config = dict(
    model="model that answers yes/no questions on an image's attributes",
    dataset="rendered roads seen from a driver's seat, with toy cars, trees and houses",
    train_examples=145000,
    image_size=64,
    crop_scale_min=0.8,
    horizontal_flip=False,
    translate=0.12,
    questions_per_image=4,
    encoder_arch='convmixer',
    encoder_norm='groupnorm',
    encoder_activation='leaky_relu',
    encoder_weight_standardization=True,
    encoder_patch_size=8,
    encoder_depths=[12],
    encoder_kernel_size=7,
    encoder_widths=[384],
    fusion='prefix',
    fusion_encoder_width=128,
    fusion_encoder_layers=12,
    fusion_encoder_norm='layernorm_no_bias',
    fusion_encoder_norm_position='sandwich',
    fusion_encoder_activation='gelu',
    fusion_encoder_mlp_ratio=4,
    fusion_encoder_head_dim=16,
    fusion_encoder_fused_qkv=True,
    fusion_encoder_bias='all',
    fusion_encoder_qk_norm=False,
    fusion_encoder_parallel_block=False,
    fusion_encoder_dropout=0.05,
    fusion_encoder_inner_norm=True,
    fusion_encoder_moe='expert_choice',
    fusion_encoder_num_experts=8,
    fusion_encoder_moe_every=2,
    fusion_encoder_expert_mlp_ratio=1,
    fusion_encoder_experts_per_token=2,
    fusion_encoder_shared_expert=False,
    fusion_encoder_positions='rope',
    fusion_encoder_connector='mlp',
    optimizer='soap',
    beta2=0.95,
    lr=0.0029,
    beta1=0.9,
    shampoo_beta=0.95,
    eps=1e-08,
    precondition_frequency=50,
    max_precond_dim=512,
    one_sided=False,
    adamw_lr_other_params=0.00079,
    grad_clip=0.5,
    steps=7700,
    batch_size=64,
    epochs=3.4,
    lr_schedule='step',
    warmup_steps=770,
    weight_decay=0.09,
    adamw_weight_decay_other_params=0.01,
)
Rows from block 5 of the fusion encoder of a small model that answers yes/no questions on an image's attributes, named by matrix and row number. Rows with one number within an expert belong to one neuron, the router's apart. Each number is 500 + 25 x the weight over its row's rms, rounded and kept within 0 to 999. All counts start at 0. Numbers have three digits each.
Before each expert's rows are labels from the 100 texts, of 14976, where the router gives the expert most weight on average: "tokens" is the input token at the peak. Only what is clearly more common there than usual is listed. The data: rendered roads seen from a driver's seat, with toy cars, trees and houses.
# router: router (fusion_encoder.blocks.5.mlp.router.weight, 8x128, trained with AdamW), inputs 0-42
# up: expert up (fusion_encoder.blocks.5.mlp.up, 8x128x128), inputs 0-42
# down: expert down (fusion_encoder.blocks.5.mlp.down, 8x128x128, transposed), outputs 0-42

# expert 6
tokens: "dusk"; "sandy verge"; "double yellow line"
router.6:513450530514489514479475524494469497447492420513483513515533518519535470476501490493492504487517536506501535472474502518538513506
up.0:490501556529482507458469514471497478500531486492474492494494485534459501494478472506514453532514449520503531517472480527453501534
down.0:552474461501509508525529485512492463526452475503518492464486479501508531494462543469489507517498510499503513551496505504545473479
up.1:495479490516466486513526482483508531489490514516438486541444521464541510487531482494512505433529508464513477489515527516493470472
down.1:517518522506463474484489537514518490524524515476530496498535493474458472468492525504484473501473492500490479471531479513456475507
up.2:543473505537497502489503491497504508511541488470483502442585490507485497505522533498495443519501509515503498491518502488512505481
down.2:496489483499497532554485531475494523488477472563517498513455526510514513503495498518471516463552496505498502483518479471511478522
up.3:486452519500536478506523501482480515516501514455502445470501531487500499548508534521512530535444489482465481499442515549511556500
down.3:509502458479466512506515502478482482519544504515450508507499503489496518481499477492461494475554474504514480504537489535534494492
up.4:485489484487513504501506453494474519510509504518484493498533514504486545490503514483509520495449483506476467491464478465488539467
down.4:484475521485544516519464498517508498509540529505477492503492537490493458492542477495521461489518532472520511488520491495485525485
up.5:539475491535502498538505487538484527473457515505509474504459475496557460484506465478483477504499451525498533474500489496499483529
down.5:434509510506544506486506474475487500463503493478468510511500502476475506511537499495504498493484481495492449495538513496519499438
up.6:504495505490516493514507516485522529479506519464502442516500479522454465489484460499499482568521487514502518500517523503489497506
down.6:528468484511504496486484525523455471482546473519540502499519502465552536521546528510486535530483510493515522482463479493538532488
up.7:466531467543501501538500532531519478501499481516500430499531556490476514532487515472491504500471467496476476506486544494511492479
down.7:545526491499496504488483504531486521488520529489476477480504454471536507496509498490454503560544499509502445466501455528501510481
up.8:534475480519503519488441499503493474509472478541527510499521513477485530455503473506555448516517502478530526517514462480480525532
down.8:470497475516516509528549480495491515498476533512487516499510477506531509524498513459435553505498528520507556544502532524531462516
up.9:486495495480504562474503533488493536479517526478514471551465510490493485532499494492511519500506497536503469474468477500469478518
down.9:472524487510494481511489511515505479457501494523457449476523471465545476523502474521493448520497455521503503531524506473528491491
up.10:449501421522471507534536505504499519485498497488473516495527484507481509477499493516533529494506464516509483511468531543513476496
down.10:493493559526517500466463513532506505528477496475499462508581485489504491519504452512486463533455511477491478461513462480450500464
up.11:499498504488514479454512450507467485474442471435494480486534487537473521550489492519494510511455463508502521525484513509495517508
down.11:507529480496466516492486541435498500504515506512487522450472509519530513505487528525488481501529502511496528505445488466524524463
up.12:557510514505487497464463503514478471501457449570512497468492470525517457490485442496508491487538515526506480533494489478506485519
down.12:486499518520468515561501506510494505521509521423496482519487515520509518534481515498450491512477489476532489472510483553504498517
up.13:544522488530508498520471498543507470459484462490497502508510482476482486506493538508549526498447523458488479492475513509525533473
down.13:520510509503452513485507497473511500541508499461494490503462498565504472557528497542518482527503503516469513464476509467477542463
up.14:507490504493516505488454482542480552532451532507457474493488543539492502453503505476486525471487542482511464536500477485530521504
down.14:533527511516490518526509525485465459479507472503518489477507481514493536536499522504498493512493450523493517496506566493481492524

# expert 5
tokens: "tree"; "house"; "lamp"
router.5:491486512481515466501519514521520470502500524502470481504447462506496477481497448539502440491485504466458490501514473519504471490
up.0:491503482509559506493508512533535463513526504500529533465507474502504507450507512470505477460472490458495482499470473480476480530
down.0:513502465475503517517514469508443469499422498513497501514500538530469503479508482488562503489498510502517495500474556478483502495
up.1:517506520453494496546508519474495556509527479442487489508500503479512484513510499551508531517554486558504444472499447480490506494
down.1:498514476544516489463517521521444503463482512547507519496486468496488524489499493513506465507498497441527529483493523455527467495
up.2:490539471511519486560501511526488497550469474503506505440509504532472480508498514493542520502499498477478467529488506488472504502
down.2:524481496534508502506470561525461513506489511501476482487485475537468498521560507476465532531539503504513512460483530497555504500
up.3:475494503549518537501528495529508470533487503505502519527467491484509481522537527500452511482492470525540503472492487514453490492
down.3:481472530498500492487539494509471506496542552512519477535510472517539516535496464463504498499485488447502484485468480523515508456
up.4:491477491497530538485509502484522456484547536495472487501475503463523525491521498506489471460527534546467447515509502495517457477
down.4:487474514518506494543514509517526472525499484475522476497506508520478482491505453507476511492477488478479443511497495503497508492
up.5:539506495457559474456494480529514512505533555522519490469511467494488487424488493501496487499486510476489492506462507479488497507
down.5:516502483497497532524506516508492487536408527459471523469472550537464495497507501512540519481525456500492493517472511514492450503
up.6:496511541476491491530528485498563477533515522450454530471479513453487480502494520526494496498483508526444469499522538505501513518
down.6:501452549502464521525476481505506485511469531486505507499526540532540501502486453490497488500513459493496486515497481485523502491
up.7:516512519483466496548506548501455473474499526491500473504510507535515502478498507484446519500535458523463515515459522505483482507
down.7:520467512520518509444471485490491543475466480546500517512502455516487490521500523489480498558472503449510476522479473489499521476
up.8:508477474497518451508523512517510464530510533489491502466515457492508540468525525483521483478478488464481500515484469478471501476
down.8:501516475446530508507476454504473478474447479487501504454499496517476514477487488515561489487489518523502484543476529486478509467
up.9:462506486477556468499528525496473509508516502478478544510517495487518491507462535489484558511529529521479470513499512543538487480
down.9:496500457499477489520482503506510499510505483500463486549447518523499512536537462501542500504473506477475476483502504519528533439
up.10:487521530515501476483446493533496520530505525488491505523505532503541524484489535549499511472484510475522535471475529516544496495
down.10:494509511490505491533506477475539489524512524509509478510497492518494503456519502486536477456510483467460533489500517505471539571
up.11:486446512528541502460543479520436491496529503512465477520456495532514518467449518468514491476492478520475518447449497499482489477
down.11:518523511503557477501474504521540505478493485471550512542530490546530505525456494502508522504478467493467505508492530459485494487
up.12:502501475532488540494545521515548493465540527492477481513477468460500501482529499500520485482512503456494476529515489489529509547
down.12:484548508516503514526499478477505443513463495473497567453531487525475505483448467474488478500503477509489474511499481500474472469
up.13:486529516474490514522484528519555496519523492466489495446484514483494532529504526536526500521499485477493452487473497437515503517
down.13:507495467479459489483466480529511479516448532495512493492480503504497526461477472483528524498491482488496510520524531444441484473
up.14:501477462496490454504504483527519510494536537456486504490502470505507502501486519472490513478467475505495467475463499495506467518
down.14:505492543495480515561538509491529525508469490527506513472470492465468560515488466543519487497477523470484515510533496526551475498

# expert 1
tokens: "dashed white line"; "bends right"; "straight"; "double yellow line"
router.1:460521519509529525494480459513463529457497511491514476558472461524504532501426474538465503496466503516483508468456543484515493519
up.0:537514510514487556459499477482502466533500527487549555519512490531505545513538528552483520543491499508491508481481488463502482530
down.0:511416469500530512495494494509555490488541528453518508540470513498514460529519496528530493490516509466499496503529468496507458529
up.1:489477556542504545442486484493568520477538520509507510510460476538562519503510545511530491494486465542495507456481480480503487520
down.1:501487470487458511520542504566496484488544529481493510518507484516486493503492443504488466509450484478492499471501480517484524502
up.2:522490511514492505482460475482566476482529463525509527537502481545499494497508543496544544528483470445482489520471516516481500490
down.2:485482479439506432491508495542516551549478517484487537506497515452481532499530490498487490464475531526470488470491484494484506499
up.3:527492455511484515484537502470494473449511492510483527475497500488467513485459532536553492489529486531481538465496529479510448518
down.3:495506479471523556475498510538501520508483459505493456502479493520487523530479485504501553497441494472512521490543469522509542503
up.4:446468516529546485490492503476466497456515484511505484505490493492456497533482499505535482536536479554476523517482475530518466473
down.4:527509469486516490472476462511478490519472468494526499496494475481520532442521497476459506483501524469445503471478475475521492525
up.5:529463540469503535473481524542523493477518494480517509537467459548509494493514525487504516478522510476481522501487518502529541548
down.5:494522479496496513507524481469538508462480504505481526502503477505492529521518479543538534508465531505517540509517461517470500473
up.6:501513540454549506496488474480494506470487485522522527477494476508535548477495526499525492543462496486493492551491540531477506515
down.6:491489529526512537496493491530487506504543513528484464511502543497484473478503479509511457473502514546514474486516438496479503519
up.7:515465535476538475484475506451510519492496515462457515498478518508520536481523453525549494515501537485499447510555495483519491494
down.7:521497488536522482544455462519520474489445461468526482514485521502468507495485503484516504498431506505478505511490519486449495486
up.8:513516469463486514551508478495459501524466516534483520474531496455444527512515505519522511510534467450508487509511528480488492489
down.8:518464482477492485500461518513523535493464448492523495478480461523483527520530504464480473507531497485530486527536510521531503512
up.9:494505524451515485466567528454476466471522509523510527509478471445502500508492493502511503450542546538487487503489517513507509526
down.9:515541499487490483442512474482491541545507516522523521470502469512502507500517511503524511502509497516509517502495493506506475531
up.10:476494502424530529469529501482523494490510509531548483522505543439493477498472542500471521480514509486494505491481510508489485494
down.10:527515488504432547534496522555511474489495552504479513486472476470450510483458475486504501479458515536519498503502491527521503466
up.11:487455465545578543441494459498500495540500454481473502494494541544502508532476529489491483494502473542476522502508461496495527491
down.11:500457502501471518475541532462510480508498526501516485508550504476524438495510524478521482491482488505541472512494482493502484475
up.12:498500503498488526488523531526556503505466539522491481514484479487492516516507522497436516516511506511461499506451500483467512510
down.12:498498554486508502481522508458510526516487451491518488481510507515501488526510495483541468481515435458476506524542461528479518449
up.13:502490498531478466481482492525513481525476523508504528537483440523481531491462493526463475481478495495486525497466500534497516467
down.13:497508480504525479491460490531539530458512529475504535470503490481528500523491480487513526514476520527481474487511433484499548500
up.14:496466489501534473506516502472493496526507472430482471490480464519480515523494558475496510495507497493527488420488492485508498498
down.14:503541486434483510495497513503457488506524495562522480524511541463462460514499496493492514476466522493483497528492513516543562480

# expert 4
tokens: "dog"; "barrel"
router.4:504547472508477517503551434522531530514522527485520477515479532457489534524532559479508516506529503528514460497536475518482512506
up.0:478458547502491509465519467531488512488484452481485493536480475500529550528486503449445512464499498511489508468499550527504494491
down.0:535507496440495486531500462450497487539503493503492539454510501487512502498508457522532513539538494508474502488521493496492499483
up.1:505484548500498507460467485488515519456491527475452480521474506543448495472498472531501529489493505475489517512434501519479496519
down.1:558513489460541487489472471464469526502454522508494503481529516474474523486496498519517510496492490484516454489525501533479518481
up.2:470497493526516498515482512489497447504493520476506485529547505480501494458532508484487530453519506456464527459496501512493477473
down.2:528518500479511475483518482501489518525477491488454487467499485504532490499469504551500450592542510539513531490501525500504491495
up.3:495438499491503508487465500486451517484486505497500482512523515547470491472501495502506497489460505536495528490485462489500509491
down.3:510452520539496498494508530523542484461506507501477442534540533532467540485469474462517509493452510491489499499549491479518503515
up.4:512543487473485521529500481493497530492521443516495514541502472539496536468485502470557544480494488552447484485487506498522500516
down.4:539481488495490484521521496498506541512519490502539532472531469469549513515530494521458499545538463524516510498491481498466507467
up.5:498505457465581483490492503473564483478493488495482499489446539487496512478516522519477496508509535514469467509511464462456528547
down.5:507483499541503529489493521517513551515506495498502410478553502517518502508510528498497519511476448432457517513496500488492495497
up.6:491524515473489484475473503451503465516496507513465503533480514519541521494466533531539505492503512511552485507491525467521477458
down.6:518469480525516480472510570487495518484493489503507539515507522458490496517511473487506516466473448503466548503519467531486506503
up.7:507508528497444479507464551489468487490504456532503512484549514511507521492527467528457461495514498537518517495511503533524505535
down.7:502493497495490512529504474479516460557495498519489482531504501498534485504482489506458465517543540509469518506523555487520515475
up.8:490446523506513495495520513469520486486450484488519499533504541510471508527565505485449493527455475496490485540489493494484502493
down.8:512484522507508494537505534518544479491462509443501514501460481540501472553507489504519504462482508481497514470548482531501492481
up.9:483497562463481476481484532447448559482466448524501525467502516519464524502474541491472541517515512514483482526446538488474520530
down.9:489500465469517533486522486503488445490523484526514511498491438483520482530504485457476457502483473475525522535499501472500504515
up.10:502456519511527507475524457483469492475492535523460510499482465532524506487515485523505491493506526494442476505516484527526504479
down.10:513528480464507523503512468509498536523542497475476517445538460492417470475503490471510493505524488508492502483469486503529476546
up.11:475438458483501522501452502510518509492526510532497480438530486493502508482488511530503524493516504458516516462449507503520514523
down.11:482520460456495462510520525482494501471479497497500509474495494484489471463532466515506507515537443536495572469520489484498460483
up.12:494504513457546531483467498530502473542450452502487500513500476512562476523496529507461529464500508502479528482477555477540525469
down.12:512536480450541507460486514519483481465550518540512529477481559523524481490484513492490460518459462495489505557500497489486541507
up.13:527534451531500481530520512462559454498455568468494540469486514464497480535490520473473520521517521466491497541509497526490490492
down.13:502460505529511515470505510496549526490546492522508423461514538482516495523517503497491495503456530488511497492485469496535530495
up.14:574507495519503495483486522462494532498511465468534479482477539455527526507497493494467507506494491474465473515479550513510505501
down.14:522470524543510517503483495538532462486502474500515496510519458560490489533510528504502518492502540515546512495522459494499511481

# expert 7
tokens: "sandy verge"; "snowy verge"; "dusk"; "double yellow line"
router.7:542521445522489531512510522537505447522527509491480486456505490452482505502540513488522474523485505461481493528533487503464516471
up.0:532472490474521464509583513452454509505490567474493474501498477508459481503513468534510533478511446461489517513485494523509453525
down.0:506496486514487538477481476534538484443490498494503529489483480567513484506495499485490502497486543502527478490510495468477516464
up.1:487489555469476480507526509479462463535534517487516537489514497496469494484538526461508539523507472513474483486472479534495526519
down.1:478483512486528500532514475520497530499507485486470497555481493495460512495504505460429492544496508473523496508467555495479443497
up.2:488555473502490463528523462497488502517502552478502534491469460471497499502528540490482515518502536513487514555496518528490519484
down.2:502479498531502524508493475522499439499482480520497427486560515496479494504484463496522493478464511456520498441495459492511484488
up.3:528489502496493511496469537528488519520517523503499510515508486529532517504457525488529528541463486529528539482474508530475493479
down.3:489489462503498481504529495507499490483492511533511494479444481507497477523498467482443471480499486478519516491540508517515477527
up.4:479471495513497528440519495495487557488502502487497442566519513498460496510509487507550509447505540549498496455504484518521473540
down.4:494509514461488519513503460535458535501541501487527496536508499496487520487471494489499469472500478534497525456559502526541533499
up.5:499477534525497519474486497521462469464480486472512483494524524480486492511518519487479512495513483545518503516517468523498522532
down.5:476497480496512465465486529484530514531490506507476463452498462506472497460485462520502492527482511511471518465476486454514501458
up.6:470492462502541492463530489505490480491458547460523513478479490518504495463522500494550526491509509510542539528463560478564504492
down.6:519473518473468499480474521484496521487535483511472526499530451511465461527494506504488519517499493494484510507532513521518480499
up.7:489495489507531483472458504469478552477489527490514458537457495498505468516469549492490513503500525558478524501472475516454503520
down.7:497480539491520451459455497471472437465520492496505463495465474515497497492473546473527471503485518527518469510506511519534463528
up.8:499503534540487481468477472456507507496544529485485511475512471498485501505451508493458546485474506490513501434481532569497449507
down.8:505507463472508494459509490531482499496537487526489468470480523474484552479479522520503485528508480533456501487530518517473520535
up.9:471458510520500465516504487496483440475507482522516489549459481491496478552512481498497522508477537523508503496489487487496533509
down.9:531512496521531519466483507499519508471510490472498544483448491498500527545517531509537501543539503489504471497466469532489475518
up.10:492495532474463511525454470497534475541513548511512461491522492504494487457461495522466499484504492475500516509488495518484512516
down.10:495474520521541464486485519497520528493531462493496507506514523480472425482529484498532496519483545533493551505509488492513486505
up.11:557501458507506531526526512488493511511516499467527450436492488475481488486460507510457513514531530496470461506511456485513511482
down.11:494504496485534521503496547518503510524474527527508527517525470547529509525529495527548505498461477489504486494505457497483485512
up.12:489504512520511482463527510483508517503496515509505491564510471503437477498504493508538515455477518535514470461492476527483532489
down.12:477531487474508505519538518471495501550491492483518486466545493514465490536525516452518540551504523475512451509476523445466483516
up.13:462462514508482447490494483505507477477518529517456494511481508520476533512459529482465513498524506541489472483477466524532514489
down.13:486503491483473500489490538515454472505518492520547566456504466508457454507499539502510540484482524553474482512528495496482525547
up.14:553506451496534510485466476508569507516496509468528530485486512505477458463532504464516508506514530507495472498489498499516455512
down.14:491477489491463500497510530477492511472466521484484479498489450517512552491498523537477480491513496482493478514496503526515520466

# expert 2
tokens: "double yellow line"
router.2:474467498460539494485488447503475488491469470495502530533481483537503544491479521533527503501495525524487499486492535482516477499
up.0:530503496520520485484519530529476499491494533494477495426531451484492480482488491516516475520514474467498508477463486457515496527
down.0:501505485446520575505481493537489507487479468482466520493471478510477482478504537522531505520492505479500483543495545500450497477
up.1:476482495486505498469512540522559513451560516474506507488500485521478476495511509488530466518495486475505542499499523509482508507
down.1:505476534472536507515506508536463455539464479522526489499500461486517520482505505519515509507443477462484496485494480526473547511
up.2:502502544520503461505531488552461518488498487516516465521478488477503507496499493497497483530525475533488496470479491479493485506
down.2:484506505467502538473506486461495536533499547473475499441476513496524481493484538483546509510504515535503527522506506529500484487
up.3:482518502478583509469527513524509465525526503491501505452493454513484485478480494512513485497474473439508480539487490494506482504
down.3:505522463499531544522513471483469510506455521500511493503497524525479491482504526511537470495509513495488503534476496448478471479
up.4:547455472512496527517534502504526493545459515515479512462491522493466513553501485502540478490481483477496506486492478502501534463
down.4:505500477493518511527493538487518436517525516515504475450512455536495535493528460458449505537499478474490470510520515516505479477
up.5:481518501520481531501498490546509507534509533540487467473522497481487525519483485469508505463455484470521492506457480520489485498
down.5:520495457452493508501505462500476511475487503476507493460499517527503482499508520463528488509506521472503490515466534480490500450
up.6:467495496472496501501492484493512500506515491509529468515488481524474467546510520519492518511463499516510505503507491475476492455
down.6:520514471500505507458495525531442526516471469460498523517477505488536481485476517513493524472489530524482514481513460479445522514
up.7:464528514496478511515474500463444531526504523513500495502422524516513518490508534499494533474460487512575486483456555521485475543
down.7:543492474468509493478503527510543493502483510480454460472497467526493476523497486474455451523505485487475502533541499512532513464
up.8:511538520504503512512530481550495515529505482490529524441543493485485498453517492528527468479469478455533515500488501508471506486
down.8:506510479499480529495460489500510498493473491469512503476524517552468504475508492511526474529480539538480471499450506469479492484
up.9:474487529476479488514499558502448488545446507504508511527498530490517488450513464532469474542501499480536497496525521520513544481
down.9:459466509556510486514525525466443533479474465493497471528502506513514547508466477466485498482483524504501519498494480498548500496
up.10:513486495516551501466510523497528487526535514488503497447514488487479483473513503467505476517474465463499474526445489496456474514
down.10:476539478507509512524512475508473497485447509490482506500495509533496498484486494504552485483501494452476518498508558474447496473
up.11:507522475496500495519512502458505533512470559548501441516507517460459511521512493479486467516537546501493479488520512487525483486
down.11:463448511494491549534486516559504514491501501508523508472470512482497526487520474472508539528498473464519465551494523511465557520
up.12:494505514483470485498542549510550482535511487483497483506496507548499514471467478481478517525465502524532513488534486508496478474
down.12:503525512488491497485532513511508502492518523497492421494512436499525468493470537468514476469507493506508497535495524515476519475
up.13:513522504487521516518520487514495511522514468562500461483471555469461506552510496514471462494491472513501503496452485508499474534
down.13:480530523529477491518523500485528481482505505522492550492534494555537488516482536496502495538516481548522511521495483530449516469
up.14:505554506512558521498521478497503499519494457520516496502521500436461506439498490463525484480553526529498518534528504487519503492
down.14:503507564524436473480509523500484501507484485472501537476475531460501499541493493526462515466503533512483505521490514518488495519

# expert 0
tokens: "straight"; "bends right"; "bends left"
router.0:536569519526462465512521513510498529487495528502534465471493542492502495518527471478446542530551492475505529497486470502511486525
up.0:532475490513507502502470499486543506498451482503519491481538488451494533472513498502508472516514546473543512485497472516520518455
down.0:463547508482522485486494475506452539496540552499492478528506536541529480548488466473507528501457479529446516541484511510524523530
up.1:461480490517520494525498503507530541509523495502486524531464468496496464496510482492496480532487517463511496494507467506490519514
down.1:479491552581464527515499505506499452512538487534482443507498481503520501476489511520510514462514430526506510527542452506531538479
up.2:495458512456534443452479514484504501480537482474523505518533485535508524493526488497488506510452441501449483534493524491534516495
down.2:504537497558530537546523492479489513530506498475522472495459545528494492484472499469490527460524479532485494549492494530521486490
up.3:505516492532499542498522454493533473503484516512508505522527511552563499451556506503476501502473517552524514506539502504514506509
down.3:523483521550496493479479547478450505506520466502491501456540488473501524558461493471504502572505490487515507508469503525504495470
up.4:522475519486517515513491533481468494478567531523454517485511520492551488489496503476517512510498504454566564520475494489477480501
down.4:480492439508486491525508492531548503526457471536542487538529476487456475484514494507524515470552529476484523509515528498516531524
up.5:496478518551532496467515481527513547494521520485513517484485491526504489493500503497483501489497503502524501502497521496523452499
down.5:452499518488492512511437518522544492474514482493513486510545517538521502507504489488529483505476508482511544482464500483446483489
up.6:555507466426460510507512464522522527478528484511546464503506511455480538534482485514510448525509488472512483446481481517502491512
down.6:475462480528494502504507541490530482491509503501484478487524513517497484458474472509492529499494517459484524540489526511557567541
up.7:471570523520516495504471495481494524510537508467508541493494533494491512487538476543532473490510456503457485512498518523482498509
down.7:497497501504484502473451490477496486489467515518504468474509493465481501562456485496487496514492544531504479498496531502517497473
up.8:496528492481534502496502511498456489508494500521493518495461486517476493483525533524510518466494536462472504509496566471519560494
down.8:489514463523464484480505535520515522563497504552471512501500485499471480541510527466482449497484528483490506490554459515502481506
up.9:499513514500510491511479491516492478532495462501488512492508540510485470463475496519501545520523496504496526536476447496507510515
down.9:515525486534447519477517514500490496467466502482549524548482478474494526526480504464554548483521498534507464522469494492520486484
up.10:487570498491448493537499504503500492491494551543495503468461486489498514533493446506479522530506491488505509504508547491512489490
down.10:473536508499528492472504500512481476517452495470480532505473479518500466508484524515491500544515485527487496498502475523491454509
up.11:463512520531518498477521544504500472521512491510529517534521514516476494513480514459540527539508470521536493525530508488502497459
down.11:526496512464473505500503469466535469529492541470489548510457470480458495537506538519509541537494528461515490458491495494465489516
up.12:489433516490534475465480498470466509518495491509471521484471502522538486506492567523482511501513517525500478512456536531499546527
down.12:511483490490454552507516545511458503504533517525489512516499526479468498498518484501484513471514472528506458499497486490483476492
up.13:498511516506472478511486481509513493471484495497500454537563500541487508479511490515482496472473475495453521478503493491479511455
down.13:519523515506520512493474531488486476514527478489531498461551489511504487522513513486484500534492491489524471518480491477516500466
up.14:508525476503451496552501490527531439511470472453496483439504523501514458539552469469516503503517497489448513522510479490517531506
down.14:508510518501537495521504540531487522487522505546480519521533512488470511510477474508486474537468480508534481514488519493531456490

# expert 3
tokens: "dog"; "house"; "pine"
router.3:460500552502480501500497470514504550491517496497504474531489478503453527535515516519507501494476467561492489496505483529494494533
up.0:479556542561463552493513526463511510498517498470502489461513481531514515483497523480495515534510436474537520489461504459524539474
down.0:516484492489506488467504527515511484519516502498505509490494524511507492495529470468526430484550488434533492499494520496506521498
up.1:494491493522437514504555535513482538470503481506446460505505533494469500534496475458476506518518465524482480531521536529519472493
down.1:506523568494508468543489513519532517508499495479505479488525499513493503469438480485498470474502481471456503503474487461509515457
up.2:509482499520450482477497483483489531509501513479539532501497488497481505533550527514479535501518494494512509466525491491475549516
down.2:487519567446537510451546499490544450515534502518508498494504522504493473549470500526519479521491499473536538520497484567528488499
up.3:497474508462508450474502489489507509558469469493520510473526464474486505463494502510531509534482522499509475515477548480536495518
down.3:523466465458484518535521521460509501494465500505493483501495515512470534539482518497501541485517481525516484537500511518535473510
up.4:477552513555514483489505452496528487524509514459477523477497475563507505490500480489533465487495455491492552506488507490490505447
down.4:523532557475465492487513534499504487492482526509492491468506529518472509528497468576516491535496506510487464507508529506470499552
up.5:547497546539527510505465462514496483470439512558478488537539503521466532502471510475477484496490511508502464491501480472516477507
down.5:469486517473490522567473493489495507547500528529489486553457480493493529484500510485514473457522500491491539491545485479470482510
up.6:502473485530509534490487467503471515500512532484479477478485486509492523499477567494525459572477546461492482492509477524474451511
down.6:518553486520478535513477477497473499520506495528512506506460464510520449470506474453512488499496519472512476494487543507504460462
up.7:462512528481500480529447489447499503470500490494531453479518508525488534531504454541493497457514507507488581481514479498508539519
down.7:507541493486502471511512567532510486520465526508489461551498502541489544525499524471490495512474544503492458523466483531499493526
up.8:490540505457496468498519539513494475527490456531539503506500491449506536452539451523489507459542535526478514491473499495543501503
down.8:557510495523489516462523521495556486520547478473498482511510490506506539525494505494476517508522494516518515516522513493469489492
up.9:507481552493514464515478495478486487541493464536523477491528511505512498475481501505466520480482499529497490498490467541492520520
down.9:463477497507522549506501480532507484512520502511527554528503492467483513543519490528524499471470508517540449527519526487533530516
up.10:540527497483497473490482512443490526510497503470488578508522519476508535488504528484527522494461499515475525458491498457471502496
down.10:498496482457493504575454515534498495550508468486483475473460505544511502525481501529503517524484530504476477462462512516484504549
up.11:541481498510514532497463466473525497471479475569488489476479484497491544517489528510496490548483516468498497540455506485514525528
down.11:507486548501516451499493502524445532529500491472518498509514523524507491509492502544490507510474500469494537507473531476524462483
up.12:523475468506521484472494484482526497489497510518482517502511433510526525532489515526527514494476541501478491497454539541476460516
down.12:520476464516451495523478495472446447489493460459516450471509498420493499461495511499532504476493511511481525533494514478477471502
up.13:500504472521505498509497502494485484487479459524468455496496497510508528526482475492560521520523527486507486531494496547506512532
down.13:486476529463542488492477517471520508518512510485505465529467501484502491500500534501472502513481505521502499468446487476464477453
up.14:492513505544449495508497492501504497457513552545512440520504508527500537547481508499447513509486499483514497499491556565484502483
down.14:504483515468504502489455506470504474503505500455505521490498555511539467513465471452492505509483500544479467506507513447509508481